config.toml
spec_augment = false
inner_norm = false
expert_mlp_ratio = 0.5
orthogonalizer = "newton_schulz_5"
Rows from block 5 of a small audio frame classifier, named by matrix and row number. Rows with one number belong to one neuron. Each number is 128 + 32 x the weight over its row's rms, rounded and kept within 0 to 255. All counts start at 0. Numbers have three digits each.
After each neuron's rows are labels from the 100 clips, of 14976, where the neuron reaches its largest size: "responds to" is what is common among them. Only what is clearly more common there than usual is listed. The data: single English nouns, adjectives and verbs, spoken by a formant synthesiser in many voices. In brackets: how many of the 100, against the usual share in percent.
# gate: first MLP gate (model.blocks.5.ff1.gate.weight, 640x160), inputs 0-159
# fc1: first MLP up (model.blocks.5.ff1.fc1.weight, 640x160), inputs 0-159
# fc2: first MLP down (model.blocks.5.ff1.fc2.weight, 160x640, transposed), outputs 0-159

gate.98:142106096125099102134159146110137109094148104067154071109186073124143116105163108163130127137099120151057105086055134093085165132105123096096105169100117119090082124151170108149133106156121168119152117141190138177192125145161101114108125126180110126113116155150194194155158140095079174096144127125123165152154186158098121104172113103083122141209149171143131139142157114208124146083129181091145134108115089066112050179156141054096129120161148104136134163127186107133107106150140136
fc1.98:115170150169141113112179150153164114119114111160125082119158143140147149083140121187094101116106087122084104100070100115097136131034100092105113144136147188122150139169135100157103125120148180070131126122190097172115112182103089116129063123196105121157118100131113101153104154095091160092121159096083109164120173148166092114121117140151160155143137168153094199088115157135084143091127162161007124070107134104067192105136149154139132102142157121121075191135153114145159131135108141
fc2.98:107131073174079147124100180088095133166099082151124104136147068102095111123111112143113144125097194065178179111134134170115111104145102172091136062130179142119136171182175171127150157154155169087126156130124134149150150124113124103154115133067148159114119115132103178164124124202156074151095098141105150090138148151083072138058116132151153106118042088170104054103147123128135111142109148124151097116154089173096128048140155159098163136139142127176168128139101115171159157195157134
responds to: /ɹ/ (91 vs 23.7); /n/ (42 vs 20.5)

gate.211:121143145151145075093161111096121062096125121112116054138157168103126137120117078072106141177101098102164108119144131055113130129175146168127117138105152135117090093117125118106190106152127202100132148091150130119122145095159118112168164094154094122168081134119155141068129099131125119188043107111181156153123170178161204149106086114146116188196169131164083136121167154096074101168118195145103129064058116151132156161170145124117142144135070156156144171133137142112147144128087141
fc1.211:124165196110105100079074154168140130132188104165144092174130109133149170137155165062092138141103045041097132082157095145140084196103106132176125122163097129176096086102143093100132086107125177126139141100171117040169124121148102124142176141123143076141177120133142140122146133161148120103115168170148141127121121073154097136120137117097136174131166176149129074156181103081144100201123161104162166115079134144136168159115080179138083133155148125079109094143161111138115090125100139
fc2.211:185210162152111115125148107117071084156158135151139115169128141088172120103117112131103094140112126155100139090048147069186166110106145046080102142181157145096156133158137123136114096155118085100117127115152141118143129108108122130170147176117123151085142121143123134119109111199107143069074120121148122091112158154091150148120113121163135085166156078175095167201161124115111109114141239100092159151123064127138149095100153080166193091149139101138160068100146127098163168136156141
responds to: /ɝ/ (38 vs 12.9); mains hum (33 vs 12.6)

gate.431:193111126119111106173120076105152090120107136103091134131148146122163111130125103169106159115088088169134136069075121158084122158133088127115115127120127100109173076163197125105140150184065171143132132095140139162137146073168120033106141103136091049154109147179172132153151162194107127088120120131208065125147130114136130156168147129159129141148115164144133134109134099075100107106104141128217160122084162068092143093144120123130182136220121132153109173137125137156090154094138086
fc1.431:180137068073102143148063168110130128155153144123134115135167182128127122095177109116132121133087176167100091056171128186081161178152041139117166111156133119070105159125128106091150132116157152224093140140128114137105106083077095088142120129112111103134097106160178149153095123138176136121133136138110113106128102136083174141148189152104136178148121120138135129110125173061132134137140132088125160123042183127071106079081147118090143078167167202176147151158114101139117121134115107
fc2.431:117065111133119070188116127102089179152116137158136115159108110151130143127065104160137163172150150131114152104160078148097137092100043176144114171125128154070107094120045135098135122112136123165110140102100182214102126133085123149187092162136150099127166082139068130186160166166098165091103126137116172187066131145130127118100136188125164060138128139130106125154111153120140142121093109157122156183092163114112113080150134123120165143079116160115134196192143080168157112094105121
responds to: /l/ (52 vs 24.3); /æ/ (36 vs 8.8); /ɝ/ (36 vs 12.9)

gate.203:086123153122128165113089118144117137157190135076096162130167138081099156133149157103176097096176125134193084107123134135081148125101107173181102063141150121143144071108137138122108182142032167064117127133100124115148192144147122120185102154138124173098121193156101137062095073087131193131194113153155156121148146167108168154111138130118083121135088159137153173070097140082137078123123154061132118138118125084181108136078129071125161139103125126120129186084156143098095147119140133
fc1.203:118121183128108091147171137092073129204038084091176129193162146103115114134137113103163124106140120144074135179185137123130099159133093162111128150050106118113146161136150148125083116116074208133170108148096118103121156068166133148119152135202097141065140146112116099125127121177140084109108079163081153122129147079101123130080135131155126097120153181097117069138104155125132154104167087106120156163141146105145129117158092116082095145121132143110197040113095143166185120149093139
fc2.203:101080114129112134158143139088139125102134163143123174131125131092103120092111119187133126087126123137174077076127102079137154119117212117141119145162101120154151113170170101117154108096167167129157120075116102171096068153171116092134118151175113140141111176103135170210148142160178121068171178099134120128108131170078128152116120100069161100106134079106136226082188128118146108097094127152071181126170075131086137120078154121134110140087161123073143121117108105161158073180088081
responds to: /l/ (51 vs 24.3)

gate.252:174153077192132073116116143116133149171114139071128143192125109160094133110172131152119085200125123135115129091096105178147150112132115130107134121119108115040109143101173117087117139110057165033140095165102120152154076152149120140159154108121105114119152118159177131122166128176163134135133081182186096117129140165089142145184175128093114146189161163145132165076111140135073123119158177082093143114108066113065123129079121118090129133158171141112134188100154124128110185149151187
fc1.252:190161150185097107148128137096127119164091122111156104171109177111097152165088148141147142128148084157109147074154094111190148130108122158123122142116093090081152227121163129091091165092029173084127132136075155118121101179174151131056089114141129098081149092160135159130182120158159091142137104149129166133123083141114130186134153149111120120127079151174136135090148116102151136156137186078073141136132128152098123049115131071112146145094131149095145172108198106098150112176172123
fc2.252:090173106177147110166132119170127108138133123136109064130160131075104132107079161073113127108150112158134120098137090113154103137115126163054159129150133116140177085108181056134119133170138144162120114180152144137230099071142117125117153110194106134077107122124093145127113113181155161115109116161179155124125160159151137128121087135187055152106171118186152143141134150065086123139098138098115139112150147098161200128130131139068146115147112107137107191154104051164150073069087081
responds to: /w/ (27 vs 8)

gate.169:093135171137110102109156112092124120105069111084136098255100125126148121160151093148193074110132153141102163111143115102108142094174111138131077153063116158181124097136160112100119147143086189095159169136147112158155124106182114164128157163164076129142131084117100095117105112101118132135149125129130166147124131078124157160087074110163123121151149182078157163126114134085159145108138124159159118107159037151055116110200099096131138120112121172127146213119124147137112092151119108
fc1.169:101129080131091084134156102143127169139136110107136168084064093133131082150139157085185095128099127120129130130192148182052122110132141157143124193172134087135094143132080137141139082099107114136164140130158139126108168158056116125140123150077092115115189130080175110167089113132188137153114125135140140137118154086133142124154112159140123151145137099078169113169071128196107154105122120138110154210064255101093147120084119185129143136125126146155142093147082142155103138125166131
fc2.169:146124151157146090163096101150148088086115110087124198125101172124127153095179148144066090132094092162196117133133126193109118104097117127122120167129117193057103155139150108148123106132190136191151160179165150146107075071113147080118142124161110152157122222120088093118158101070107108133118142125139065103125115135075084112087074117120112181129162117133109173162113087127126142147155141160129165140156161079122167124131120086194130148147080150117108163148114035098103170118155128
responds to: voice: child-like voice (51 vs 25.4); /tʃ/ (36 vs 6.9); /ʃ/ (27 vs 5.6)

gate.5:045157083118146142105124130121126162114123077068103150116162083127097103043104118107109088085108144082127139123175100110105178118112156140178154146086147152106117154164163102141134173172066152113155075103133127059137218131174178192111100084175111133133098112159153077172116146122130136114128086143184119087140176127114157138174127166131113140154138138141142089066137120122093157122097130105131096173143110064085146095160126143117139134156080136090115209131159110064095111162151110
fc1.5:118109081077139131147121132113159110086101107163149165175151165161086107053202119040133105109097152109141175166153077155099168126141099104123139194115139084073096148142063154116138151121122144103183054130127084110150123186194164116076137087115091124141111097127151158125127097111159130137134126114234122098141138125128093153185181139070113151105135093126135150151157087091123102132138121115131144208125103078117151182129097119107173132138098173143143175160149116105141082116116144
fc2.5:172099137168134068089103113172143143160216101134148135159154067083115152102116125109117130140124143102098126141115119096111124141096110127080141182172127187127182125114087192179121170127108116151081095141135152090087154101103107104162145119165148102114090169091174131076163145133158149121180117174130130102114130174097088150137089139086078035177097121145108158095146176091110160075189136089119171196157158101150070131087137134133109138140170145151081051142132134116142155151143097
responds to: /ɝ/ (55 vs 12.9); /f/ (27 vs 8.6)

gate.4:182171159215088135086146071088169124109159150081169064063150107089106171117148119100117126111112085153117107090128115073129128148107161127094100067192128166132150121119149132106104169080053171103121130109174166136147115114174076138130116104127094146105140130115165091083147151131121132139067094105119139105145111120108183104196129175157172126137141095155108143113157099112137087191090062183187106100127120134113165141129130068072120164110148175162107176110183115138123122123125105
fc1.4:118107135156126093076163119117093094141089097089127122087103105046154125138160185126111096101167122121102145111125090085059158144211102139155137139140176119134134157124063114100082099157130117108108126155095136148070158111147084107166119142142145136170160137118155121116146185143155071092131150170138191123179124138178114155192067135107133161210101087145118074087130118150135113100157167160134167151135120090166087143104139128100152107129189168072094102165124132165170057089087092
fc2.4:122088117100173121142123137115144139120149176203170133110121131147144107128122130092126093155168084155120112103188098159124115093077120069170132110087167149094121123140039120102095128143145136113140146194107174107099104174069128137104080148136112169159157111127122178124125153131152145141157190132143135108107122121117087166134146153056133132155144134082122199123141172157164152088142121122085163175014094085210133079133111101108180162161143075144105186114099132109096066135147115
responds to: /k/ (88 vs 18.5); /ɑ/ (34 vs 10)

gate.36:100144154131145074128110115075121133093153100114094146163122026134168144175091135114155108144138081102133159190162134140119145098095184114146161141113139091113137105143133165148083131155070189075134143159180137109088177172206097130132115117147106100092113161112151182113148167122116147153100144149132170125077160101119161140144126069174124109158165168156151119135068122060115134077063037174141113062118112074080127149118143109112113149108133124138106119142084139091056138103138108
fc1.36:087133143096131129137111152169139165095099081170153090169136151148143096100144108108150097156101161098098136184182160130136243122153188105103080120179134072172120129150161142130132123105232093190130112154157128103099069185111133158156155132156115132137128113120121165085126099191144139108170165094137113173089177097152090094104171073109160108083080144108099175099131116149143126129175094118106122147112088178133096138102090119103142158134084101136163117120180201093111147133113138
fc2.36:163141112092133187113158050131128163105137135088165143112172136123160197111106148154155106115071111110118146110135109111135163093109110161048119110145131158128103139159132085196131137114175112131160144083080108088072153152145158158150189115143086113162143116190114131149085040130092090126134156140168121093064167088082142174122106177175072133097146128142082122111124145196119145119107144131151152107115160095143072187102158152077142130188049147158093149103128125158129110174129111
responds to: /tʃ/ (51 vs 6.9); /ɪ/ (35 vs 14.2); /ə/ (25 vs 7.7)

gate.342:184138121103114089111131130124093095104143055087193120127121159128142094125147129117128130116136154158099142139119091138096208079146162169164131108105131139137137192073160148143110121151070141039078183161119150097104153125204115194158169155099141105097084110102080147087099135117096120096107103109095095106180143111180114103108117195130140119108172175104111130138121140078180098129123083134166132123108142153123149068103139122187107180102119123159113188118191150191097181117096152
fc1.342:169154165114106140125101109104149113112120122131165105101163110135106076138131167088109123091121156191111115117096107128046156111118163135104152141137141113157153081124177108177100170146193155089104124107144117119137113080099113125130188178148115084157093124102109117162106114116207093130147127103200088107170152144115171085167147196109117104118106130079099144155150162089146109094152078128136133159069057061112119072138154107125152128160116111144121197044187177174137131091084169
fc2.342:157130137170161164138168135095179112164115113108096177189134151155102128176098104159130105175152096110095149099112145086140150073114112160079174136142145102096130105132095158079172116129138153079166106148127140132109205068150173148103094154078141105171140120151126151118149135097096094101140093112183130110149071134181125097132105095106133148130096139154165110069082154129128088089153167216134089125081140169134091134150131055210064167060155104137173147133106117082080131147148131
responds to: /w/ (35 vs 8)

gate.489:123117126146179146150148115115106067100108121132157149075123038134099110092124101193162155110138182136118114141099141090190158142144166108138129129164136156119134038124146122113115144111178181140137119125080084153125123085138141081154139111185115160138124131129148110136131119031127118095056168107224132132113099105147134133079156120120124085144158190104128137092130099095161123171119140139132159090171096084112116144166142082148112130128128088155085255134157112062107126129134131
fc1.489:144125099116106113132101111110132176171141143084095107167150150099107140172172157116107116148101085105105125121177135177115081094138111153100133102087140101116152165107134112134122111135030143104135155134165146143163139124127114211107135122080144095162157136110125138127148133252163137149149059149061131133155150139148108112201102151106161172088125078109127129137116147142096125098138093150117120183060145198151136121030110146078169115118155148125174024116134133169150117121133119
fc2.489:177118107055201173142088151112143084147129091076081159134139111114134148146126149162151164134104088082115128164096156158109117101133128208129138109121119133103160114145099150104060154126121133112092161013110145155196133143156146083122134150102159158129203069159172099123105134141129123101065135150117151100111097107141092220085139100156144114119193127109104117069111184153162142112142139111135150103129158147135122133149138123083113106107109108066117105157139131162120230133098151
responds to: /ɹ/ (62 vs 23.7)

gate.18:146097161128068072108116061167168127109167159076155121151158120157148116147154162184088125100187164112096131128089172136093115148137109116101122129129104127072119123133111142111157119174065154070106113089245152100147091157180128178116150145158111097095131151115165099099081151054193131099143095126115116082142137151111215092075071150125143132130143202146119145174139150103147129138127112166099153165106113104142124134093104070173153163139107148108125176121165154157085133130143134
fc1.18:146110131082112146128095107167131069120113113064142123094107147194137122121124129084132143113166158146145098143143119163140150162069077088159113083204050147091146153159128142129162153186108216174133122124156114068152098184215142121121127140167128122116103142125108130151125152077077122108083077118183134126085109134116155121132116163091104122106132142156126182089138129038131125130131094118081106185165117093153104183133126181161130128188091105087075120092119164102141126147158171
fc2.18:141150164114100145148149082158153162100149169119140128122106144170100143135161100052114116116068104148073122151145088112137124133116123194104118135186122161079119129234112163124123176174091143145192103138141119113127184130124106177099115123139095104083143138125135105125124101107161158108122110114108096098102088099137143127170128122163117097124146124105103089134170074177082163125182122122117112193161108154062114214144103184095141061148150111212137155129145089089134169065062132
responds to: /d/ (67 vs 22.5); /oʊ/ (37 vs 10.6)

gate.250:098160128147131157119174103120071123191145144103159143199135083162123101124133206132115122177133062081109115126071124122073085131128211122137082089104132129113084109118162157153089114119100136137149134165142094138085115097157070063177117128178141144132103104159139092121079125143166103131180156147145110152147070126125132109126134135113077081181173198093036126104164113184123121167124078108200103170144077114118151069107120149104134134128147121174105118157144144147143174129119144
fc1.250:131132180105107110090092149119092081128144123146136142085118180091185155146176117083116093099138170175122120114158131091171208080115039114110113104139163140110108045142179092117177130112090104118090135142126153165172165125075155180043139125142119092106179111152139149159143154104080119124131073146139179125165152116181078170135177130136150128100056147170146108107109095129151150102088095089111134072153177146141079156105145081121101115108150132129112136108142128177074147174130110
fc2.250:129102167098116134177149152175098187148116120102144176136140160169173128156064100116124100128100170088153074128077136101127102120122125096171031108125204115072135165066155089181133113081163109118108191161127147107099109125110155097110162170084149130146113122106127141059079072142113174091146102228118143086167111132174162093106203088127139100105104175165119120149148153112100163125122087106108118091118117121139122149172136128143125152162141096190121164125127110177157146121129112
responds to: /tʃ/ (37 vs 6.9); /ʃ/ (25 vs 5.6)

gate.86:113132135162154119114148147115149155115158183118134108127125149108210129173141121168136105104117123132097103097109124100098126143131209140165161109086119142081107143123144135139122081179075173040102120146182119076116255105176130093116139149123116116098102164156132114110116139093103103144086099110188158129140113157097165096070185053105148106160178167123116127112118091159156127118148132057143151159134116190124119093109113165123125127122155105067110121161209177163128133102139172
fc1.86:146130141114122066106155117131087105150096173208094152089135147092109106094110138079123147120159080144125115123128085155143153113150074039129169119148158102146165098098162111172176117127208127162106152173144169117133145157127135117079143105121141069141035150157146126147116134146148178097128170115122112132131133130149070133188027131157122095155112118154112142165095132144142127128130179094163120160136113124147100133086148080132149093141115121157095229107047130102162062137158125
fc2.86:151102089170144127166108169165095123173134077144121143146142177169181112104115114118129062103168161063135120143173092134098138158092091129118185150116122088139146121150101136083163140126114209120160155122163113100115141097149127190080093167149133137132102084133222086141131189073166105125086181125179110134132135141117101072090101098069140083112152170163164067122115150078151133147101127137155144085115162138080116121100088109159046106140148120099157198117122111145122174152167133
responds to: /w/ (43 vs 8)

gate.126:117183097135149148105132158105156190184063141128118137117096156080122154110125120177142116160150115112097142125067121138169168086186133109114130127138103155103170100128178148122069085199115113099137116130152105122155173102147154117089092147197152090129148194086068088085126113187120201116103117130150113097110090154152093117156082170100062092088117183178151112134133135170153135085135180149172104205111060078084158129096115133166121160174113095143121149143142130140140142116097151
fc1.126:173145095192118149143158100042068134138134157115120164088120122096140174111117187147120143102113162131056100100105130123149118127141197084165114123087177133091150174127113083167171164164233147156145108161165108091131184165084138068071164098150117129141163147139150115096135125102148139117120117123102135099123136096157161163136149124115110144155121077077145146113117129143143118092139187117136168103169126129052174066074066104104087131090117114109141124120130116120170211118109095
fc2.126:111078095133129183122172104074121136118070062171132115076186079162153168126120148175186134080159153098103174078115099107141144129061127107127147168127142109150144140128150139146147115129119160098164169095137169091068082121194091119148139122151174086142094124196112070134125134164128132158136108133095207099087167132102082051083175127127094122098163130115132133176103184100135135109180097150110166107142077167200142132140113089095139134123128155114122177151167142107108163146158111
responds to: /l/ (51 vs 24.3)

gate.586:130119159146147152162103098129107173137194102031195140126108096098127167111153161110155143124111182115193153116106177110064130125100146126200111125166138143120144094102176172141103099145104137137122105084104172149143117084165135103147088090135112164100162151134123124136070127130120114147157067087195171162143145075111178078103125101109128166165155195144150074152130112180138123100082069137132142165105109098115101136134119165037155142086109183110136147155203121124130115103092149
fc1.586:096156117072108129139091162130120122134174131069128190094136086132165116172159163080124145096168133180136134139152169149197173081130126072128150082113156193137096122085071073148094106113149177083125099088150177086107090181132155130135121094123078126130184115145114078116174097149126168135140136141168108118105127148056117112139137164111138135174118203139120086111136105089192148115162177096083130063143047164093114169141159130139168121145147128148156120104100120062103132153099140
fc2.586:150100148115113160096086158104121145175120129155100116191131107089152051141180139099112172098179075101067128158124124112116136138110113163134139079188150164152138082046168129155137103139129084099110095084107151094171104146122156123191127097097155097147151150091157153088140158088148172171118110088157108152155179117172137174123091161102093131092174064089143103142132111121055165137136153115103160136155101057100149137124143148154121091125160103134127158124158203134186157118054083
responds to: /s/ (88 vs 20.2); /ɔ/ (29 vs 9.7)

gate.565:156192133064141117122135097120115131102123144150098083074188102095116127116167117131137145133125189144108141181176120118079123122136158063119127084117178132153094118129180120122144124122125187090106149140172114148114150160206138079115106103112116161109166133196133055098114133134168113133093147149241095149095122224151125096086133114117100127127097165101103135198150150125107162076141111126132149120146104069102126143105092144059151188151113143093180165118146105150158153120169093
fc1.565:142134117100122127132167158174206167108132192122157154148152041155119141153030118189136105188147115126131098139121144093154054140080092165133122142122153162157045067138144087126119131086129106157121151141133141134067096128116089128097105151124118080109075073148128153062134137176076155169132139152183142140140137091169108097200155134123142144150126141084123133102124136110113118100140119152127108101142103057103151095076093193189127133180112126083195137158123113127130122124132132
fc2.565:131156132126139156125096150125111142060149157160102157177106070146145188138175129144135147156088115174123095132144097148133161119099101141115132101129146152197077093064092187094112107124116141139154112133136127099104122162100150115082131133125106151181126127025067175118138182167097124133149105132126183168172088126092118114082104139059107089111151203131111150139108083101105145173094111157165120102109125118142167170163075081122203176108090134099110073110111191155109110101064115
responds to: /s/ (86 vs 20.2); /ɔ/ (27 vs 9.7)

gate.133:183145085116104140178076174091136121088143109063127144034111131195131100155146162101099122095116097133150092134134122083114095087138171198137114160152118102124102074109144156122168147122142172114154140137220108119169123203127158125083129139156123169081147143143083156084126102193189109117082115147149115109138130151122196094122150121122132151179156171119131161121109140179111107158118104084143168091146109116155119081098114148148094136165174094074140165125168167113132195160186138
fc1.133:174135163132145127119175113083103108148102119153117103141147179129167156165171152161129181074114116144153174147139111115075122110008114107147164124132104115116125153107122111145088134152172092153069084152058085122075143163212119156150100098134126133134161124105128038109149121118150114089110137119098137136119172127067198164144126142077101137177148072165094100167162118095134139093155093131159098137131053094103066084107117097139126125094203119104160136131130097076126145125114129
fc2.133:160170103124127138130101136128113132145084134119225096142117113141116132168127181130168136066128140158095135110065151066114136107137117125149091141106092165149095113132138120129144086086142162119158200156097179082129105130167124159148137126181163083136140128033115088151106080174144099140108171189097126108165147118119140112147102057171100144075135112112148169066131080119174069125089088120221185083148144133091166142124144138129102152098141200149128129080124109097102152145094136
responds to: /d/ (100 vs 22.5); /oʊ/ (37 vs 10.6)

gate.567:100112217102114106080099165108108134159089126092134144151109121083175090141163096122106125175124176158122076124097122057138091133152155255131135092113123157145135083090199108074141133156132150086146169096192126185120144072157141126139140136127095162124111101110141138162126154141194180116112133165162087139110122153140120176122142113132110144137080167115126132129153102164146139161136121204131113157183123082180135120132095090098090109118163133064093171088158148146127193151129137
fc1.567:144100135126187055124101137098187149122105180145164105141189131157047111092110142075146148178146139098138172184108123113146174096156125133148100087128107119139092113129155138107162117133149186045089162092129114139083094080132156118170161169114156067123124148147140138039161108119176145081116109060165146115111144092113125136112095076179157143122112165083086093122157108135103137099134109123135116154036131075148171113128122122095130133150073109191135099164116143111124126157175080
fc2.567:125123101123121128166144154186124197142127108113151129121092165136134162114111130152060092129181156074103147121143150168135143129150125072194111144104075096075126139128131169133166103164096129117172061088102164169147111166106173074122089079118150135135127154153140169045223137065129091154152164132088138135125093109140172132131131082114149175120130188116082107160086105097159160114117087127124164131100146131122111104134093148145155109149168115018134112130177113069092138085150092
responds to: /d/ (60 vs 22.5)

gate.130:182131095150055098155112102123194156166165101087129090118135104123164151126104131067143125146150115144131138130117159157078128135124139116122126092153113081148173077119129138101135092130094181103134126095216156158051181098110062159134136097168087112138171160164073110155152122148124087078067142149178164094151110127112179180145092133145050137102204182110135159119172101111157101138114124138127152139140115141133115107083130124049111112061163137124122141165145149155126187129070123
fc1.130:104116151118116131143168084172083139119095107135138129172050091099097146128118174132156139137094141095114133115170070121156124091146173077086121130122165137106106088127228139158157116179184127104141145113000129080156169132107137157145146152154130135127131106128142092152115108062128195130154137039082128095142123127153090155135161077144128137166153132068143122126141141134137096113111072132087111128141125092165119133173111067096147161116141101127117192112164098095158133138109145
fc2.130:129162119158204215122139076132124114118138136140173117152115113160168107112127138075121122106139129145130114149111109122102128041163137120145148139151097169113147125094119147124116085171119202142205190138102086111163081128025126121141159123137109099080095108198143108123192106103104113165120058112169111105148135138159135145106176100110126124128100124152109147105152211087146098074130139173069107166144136067186171100130136133100153107137173131099114103120121082121059102158143117
responds to: /d/ (62 vs 22.5); /oʊ/ (33 vs 10.6)

gate.48:125132078099150139153115159159173108064103140069152132088101064154149125114126187120172167162135097121143170061142109142178110135135160113126145084073174136131151108110115099084140106118123155096140174124182114116146171082156129155169109064138224132118106137115116094075135070112222127120113130088157164114146114125168149128190084119180096129111129176131100098145128114152037140133116127128203132174121143057113096092132142092106116153132091110151120145082129172142105130095085124
fc1.48:150098166110176217166134118095148083141194108099101155108079049195098094139172136154144146139138162047155147060106127171110138198097152098144136128092142109144107068178103053094112207088107089135124153160148096131174089147118158129155127103152191173106154129119085106153120103075124101088158112146135168094115152125129133097117112050176121151104118134115135112113158127161087144160093152130173130114116140113138113031141119126134128134164125121110180126132120098141161114124131140
fc2.48:116112133131060147142096117127123108120089124076158129100076057151123157107149097110150181146130162107173148065115187131067186153123084170184085184112138121113193147137113144105152110069072086101115108164156103144161138154162147149095112155169137150159094128146126076157177063102160118153114115123129074116154113112152185129120081125139119171114150210102155152103137089130153133130130134161161078110143109098189107114143138114162196166074127163163163080071110112093088128081108138
responds to: /s/ (59 vs 20.2); /ɔ/ (27 vs 9.7); /æ/ (25 vs 8.8)

gate.175:126159155176135082194153110060147070105123195084109132100153133135092139148149128128109140102121161140090118173135099097109175153098032154108130098098111072133118093125151150127110160078089154053131100103145134179160172139100112110108154131135102106143148147152113171061146116168087163120107122137116114109140097164095165137153096124160139158092163180140111113153137125145120126060044067135119176199171199092105110155134095097155135139166097116168063170123124163097158113140123088
fc1.175:130124168120126145097176137154166045113095104140092097119129091122109152155133115133129125113142142149133143107070083117151134117129047196102104121107161113110144146151057097139128135198089077176122159130187135126090152116104105163145118135132112151109096142140145117142098160140159160098133145136070129101111105117145144110150061145161143102123140076124122130161135098140167156041203166163134072172187183222154142070108134157054124173120156102087119175095183160145096104133145139
fc2.175:134169136124109099112133075133147096071129104136135059088136123154076146131158185126156149075139045215110076087102107158106103093129152146084123173141095068138173138132147141137159138178115152112179180148183081077132078095124134150094124195183112109124092141109103165107062142112167151145119092088140084083143119138180156160150143110119159119050162150094129162125145154104120171152088108101133133162088175123138185117152147149124138082099142125095158124151161158129093076173118127
responds to: /ɝ/ (64 vs 12.9)

gate.148:146068134135143125109094103110112074075105108110126152090166102162163134133125121119111139149231115087086083087150114111065151136161157111159173075113080101130096103105167136118118073184105191148137148154184122157144202085135138161162099197178136122170157144123115112103101145170136128119090099108134111147125087127130172167122174130133141135114123122150098128047119107061182156155115143118161120155155100053201140180185103139075155140124131120104134156072122108126123175101146128
fc1.148:108067127137118068146103123086098106119122123097130109159149167149147136225124198060114118147167091099100159121163161132162128160169142128178151018070136098099077098116156115139186158097144199168132142093128100126112139143074106103145104144142119122114166057084159117108121116114105113161086120132068153139141108143149100162174149141125186131092157096172135137057133118126192115162153091128110150136125069152159147168155148138128077138142174143074098124090132148158161161120129147
fc2.148:159170138091114111115082134090134146135151148158067153187157095124114121147127197164161105134121114125155144139121132167169169108165166148133068181138175112146152075127173123060118163013082107128122115147087111123050135054095129112160157125109142114134138112109144131085102104145172147148105134168122133147173158100118097134060146122162132126106082108141136125064184079119114125150178128129125124140141113161106138098139168112056123207116089056100163129123118112123204127096144155
responds to: /k/ (98 vs 18.5); /ɑ/ (39 vs 10)

gate.453:138140125116137164143157143097110071120160103106122161062151073135138106091134100165138117125158151141112104088093109120163167153110146204123119198108160153099121095117127138136100162116120144183087134171153103184138146054190174138101123125177153129132112137122135135102124122094086146104070151137149137140123133101113165149075139153086146089184124174138122093102138137120103123113123182096176151062101044018111109163202138131158175095128148126166097186175089132074107087118104146
fc1.453:182109120106092080137130104118108147111179107122090154128122145138145100119103161126123098152106070145089125139121153108143090114178174092082167020149137080125104159113079197137136148114080130109139118125119137172162141173129132166098104128091130103130087122113124101103105111169176151133161030165093141109126115099116217129096053120129146157113139158117112127156174151028135132182155136135094068114107111196154143123133124083133151104160116125177122081120184189186138118126134119
fc2.453:148092126164170125120106155128165122100110087156137155156100102125159100170123179220134085092109134121144068156136142170131140096128117111112182155140173126096145148195095097161112122073114148102140151069132121150098133094131152172084079148113132176098154113109159098129144184125113163093137081135124097091201155176100138154121146137058129080107176144165135072069174152116104159144169101122104148134111172165038164141108111135151171107106106103091045078158101097168095094136122136
responds to: /ɹ/ (53 vs 23.7)

gate.192:147135067197092156105153043126099172187151156099139113103151136164145120101128189139123112122105140130089140169111105149113149152164159175136135127091133125090090072144169103135114090074146147069187147105167066242037154107152140177125155137120080120087143143126054113124140144167112155141124118168151161108133117107093171150149167094149123145148159129098094129127128125117145151044102103170104126132111059131187116136138140105145090084172098091119159145154135119133148093109107136
fc1.192:142118128119177123102144163128158141087164114079088140149095063091113087104178142116132131143139072110126107096133149097079170091158124108118120066194136153113093141147112115102131142189126054140092146124129220059146073184076101180121155120124107116158115193123189129119104121092161195144121140125101118186131163129153140120138072097106137115144132078107121097148158152112098151194122123118151116127145142099150114115173132082105146221139153120145107098070161136071125064151090148
fc2.192:098189106159122067141109104120124152088145164046134106199134131111155113092122148069138145110156108131116176091126130097118135096181138057175122154160133122112138124182091137089103091163082179086106126161174139114105127128081096133151119183093177096153134149143126145129134148109101135130120137167132093130151079190178178116126088062076092118128101120105081165189088200113181119154143091142126118169147140124068134169106104169170084127134152191144110113137154173149160082090091147
responds to: /d/ (55 vs 22.5); /oʊ/ (28 vs 10.6)

gate.93:188096124136113088099097101102128105142137149067134108099105065093136108173119078157163152135134156152126089109151109150129099130133099091118115101096130052149154106093120136141220120187118172178102166174199135122116192166180135150143107120111147114096130125081115134070119109120167148122054162167090100097111124069135112154190126120131112156106097178126159116125130153073145133133127147119154143167152220093095201103170107098169129102161149179143135156142196132162123137136182121
fc1.93:153105163125121109134144136154105097100149078158174141136165106104126143074144154121162141105142137167116123201124131061098117137069150161113133149174156204147151152144154141145098152089080079152136138071084100092153036071141132125109143114134092133128133118149163102157154112123088123096144059119235153152142152149100121114031152119138111102153155041131134121122143123141139144106117105093113086143132042180158149089106190117093122116116154046111125141106141136094131120103107106
fc2.93:082156149138131097130109143189107076130142115109137186138108105157166106135150134100086160155115088208159172083131133077114108122118065158109130141162125123126122172161177151105102123064092145145157120124161130169112158111145137067119139144166097143138111129156168107124082066109105085157142099110136132193123105104114161115121167118089132131147177038151160150178112056090163187168121058129123139207076117065147108115115147156127132056085116149118125122056137100147141116175141103
responds to: /ɝ/ (32 vs 12.9)